{
  "model": "masked image model",
  "horizontal_flip": true,
  "encoder_norm_position": "sandwich",
  "encoder_head_dim": 64,
  "encoder_qk_norm": false,
  "encoder_inner_norm": false,
  "decoder_layers": 6,
  "init": "kaiming_normal",
  "beta1": 0.9,
  "eps": 1e-10
}
Rows from block 3 of the encoder of a small masked image model, named by matrix and row number. Rows with one number belong to one neuron. Each number is 128 + 32 x the weight over its row's rms, rounded and kept within 0 to 255. All counts start at 0. Numbers have three digits each.
After each neuron's rows are labels from the 100 images, of 14848, where the neuron reaches its highest value: "responds to" is what is common among them. Only what is clearly more common there than usual is listed. The data: close-ups of made-up surfaces with and without defects.
# fc1: MLP up (encoder.blocks.3.mlp.fc1.weight, 768x192), inputs 0-191
# fc2: MLP down (encoder.blocks.3.mlp.fc2.weight, 192x768, transposed), outputs 0-191

fc1.503:128162122128128131158128128171149062128051112147128156128083089162128183101128169088137128128098039093128095186080128072074153128101150102194143156128087159166135128163096111093128128172128183177073176089085128128128128128142128182118112075161128204181128104158128138128166087071128146128175141121128128140128093128130071178110134105122097112128079077218128128128053109038114152112087128128128152093040124118100128129147128128128117139128134098103128158102174128097124094142153120161186138163154128128128128182135128128109128128089054128139161161100131171128128137200128128092
fc2.503:058161128128128240128169170112128117128128128149170139128062031128125107162128120118128127228093140114128128067136164162128128169105128132167100128145128128112185033128154157132128179178128078128103128157128143137099125128129131088148128173128143111094128077138128128128186128098099164107161159163131083194180094147136096128128128107128154075099128151117122161128128128128112122117128128127083141163121155021128119095094128137128159148108085176174076175128135080128128128079149178128206067128047077198150128159165129128128128128128145128128178102128128128128147128128089086128
responds to: wire mesh

fc1.650:157128163128139128165127128128156087157128135122066099118114142148081091128143128106128160128093091072147166128147153177186104180128128128061104088128084099146116107113128165140128128128149128128111146128158102105172151128092081186133167117121056173203128115153070168128128121150107155151128192128145153198092158107091128128141103092166091193059147073155082128090098084091133128147201156121163180128100107159070165128084126128128160103023140145096162138128128059102170074128113107128108107183106128128155110066150083128108113177109148101128099146097128196128135064128128093144
fc2.650:201109070128128128188141128162126100128180128115141128128092128077163062128128085128098168191124149200128128128155153150183067166177119161188091072128166068158098115121137116128158089063126128128128049128128128077116065128128061118089203069093128128173128110131127128121146128167071109147107139128164148154128128056168108095139128128115142083077120128146093171112102128128137197096101128098128176128119140102085091128091085073105094149160150183121127128099160116128122147184133171143149101128162059119128160196128128128213150137128128120128128088105168128122127128084128143111
responds to: wire mesh

fc1.307:165128182228128158128128164164128167152060149069128190070138128128084092144181128064166128128144086168096128088180128128158098128041128127128094128128128145202095128093169128083031166128128128128128156141085128129150131156113128165151118134128194128128159200128143091101108128083146128145153128089151112090134152093100128108082060099128100160089101087125103092124122128134128128128150174141206102128167152065120167128128105117151166128128128128153128114091141103128128140128128128174086098111128180108119138119128069226127172143096103128154117128128141128099151039170115146159
fc2.307:148099121149142128105128164147130171128173128135128110143176152128164128150165087154128144107128128148100128128102148125128169197141162100159145098064128097044063148128159128177162155082100067108080120108068112128100128126118138075128128141163060128101108128118128074128183155128180139157195077102128169128130185088138127125104094113096128128086128128100180081111128135190128188082128021128063128070107062099104128161118162157138128128118128150169128098120186159165128128128128134143052168102093111122175117128201091178128144128127106118091110100128151149064107108123109173066
responds to: leather

fc1.608:180128098152123153100160170128166183090167128167111106126075154128114098128144104154124104089133128111108128128105148177106115122128070014043128128116132071182156067128116116170141095116164105131097168128128128112112154128151116135064161155148095110155128128181128128128074128110093154058128163136128193173128108128114128160145094138098128109128158141167184173105175156128151078134176170108128138087148073086174076220098128128162128128099128211143153128144143093133170128128071067082128117128155106061116153128126112157156094128172116108087128102059125128105073128079153128128
fc2.608:170084148194131058110144091112119128128106168166158128120117133116128046109128128183128165128091141128117128097077128124128106110170094084110169118134124095128099128147091123134174113118185147168091147128148107128128162141128092128128191141181084159128142128180128128112110123128112159078079200128113150184115136168153166128183128127108107128070130109128176162064128052128128149060128157103093128154149128152128128167108145079087093131087108128128132128081128083131128135116224102137155084128156128045162090084118129128186201144120176109128128128108128110139128146213032189128
responds to: wire mesh

fc1.541:128154108119128113092138159099142128183128128128142093159128103111128103168128088128114128148128102128090093141099163110123105165106128100143056128171128128163143086131117097128128132128113163105111131073128171128155147110128200198128128192091175095177141128142081190128103148134092154162128228178128105128107128093111070128120110095073128168069128183175107128087080172114117114153137128128128206090152155128059128128072128117128113181078143145185108128128100128077194128180171145154080128151091190159111162112095102154172165128098128152095128220174075113128074077107141148110
fc2.541:184143109128121255116128151141127128108099128202128137111148128106077079128156119182128150039128138193128115128128128084121151117125142107075128128116046128165062140128085128174065194107153128128076143101128128079161128150117120115172128184136128128150128150128128128128104128128128128046188104128134128117095180128128129145131106128191136128140146128053158099026098084075128139061079134155128121211163096097128128128145077174090117127128128128157113134138208128182128153130137128128128128128128156140138105128128177158128173128107128128128136137096106128154150060126128194104
responds to: leather; woven cloth

fc1.143:146166137139128165114121076132146093155084189187128159090085159089159171175173174128068120128084058110084071112200110128191132090145165128128128093095128100140108128128128109160133104179128096128148177101128133093128115117128150138163128163128128128156141204128159168119128087094175093159166097128089128154128083074154111128114078107128127100128128128080165128128128096108113171107157149107153243133128037104115128128128152128156176139168089128128143194129128099064128119070152167189128128064135103128130128156073061098168119128116102095140118128118140183128128055100128102128
fc2.143:105126124101161035128163145119128128102146111105128091057107133058130190104102164128128128128128088128145143128196165128172105080117199090193081128128109128128112069100150204143128155128107032039142124101128157071128128128159082128075183128158160128214128157118128152128068127124128128070081128101143128163085103147150128164128142097189130128128150167152095098128150103090129128156082128138144128128110116091128172079136099089175138128128128079142150192109128128072075128128095128128150097128128128128135128154128128087128128128180128115128128111073094128128054118107060162063
responds to: woven cloth

fc1.755:136142128128156128153098179148128114170103128077091165128142155128131128089117158122154128153128128128114175086107147128133128163128222128128128146173092108150128134177072162120115137186088159163189086152128128142073155156128152148122128099128153137128144128082128105189173110128128136082180134161093108128185168154101082128092128069179085102128148128148099117110158153128149146164141128172062128114038128140084107128128091095150140145119192152167107106161094128184079182224078128082128128139106120175128128128164128139161086109076128091065134186180158128192085128128161093040
fc2.755:128137080158120102125129128128102128082056172196131160066105086128153108134166059201102128061086128140142128209098042128128072128128128128096193101128128060128143128154073128116122080084137146111128150128163077105158109183107093128105163176105107110128123176128196102128128128153128121111136159146109128087152128039135094088128123128079169098158150128128128128056128128128154128067133138143127178128200096128128121128137128151133095114128102154104128100127152153047142110143128166128133128158153106128128136050123127128211163192112128160111172163127114182128128097117128128202
responds to: woven cloth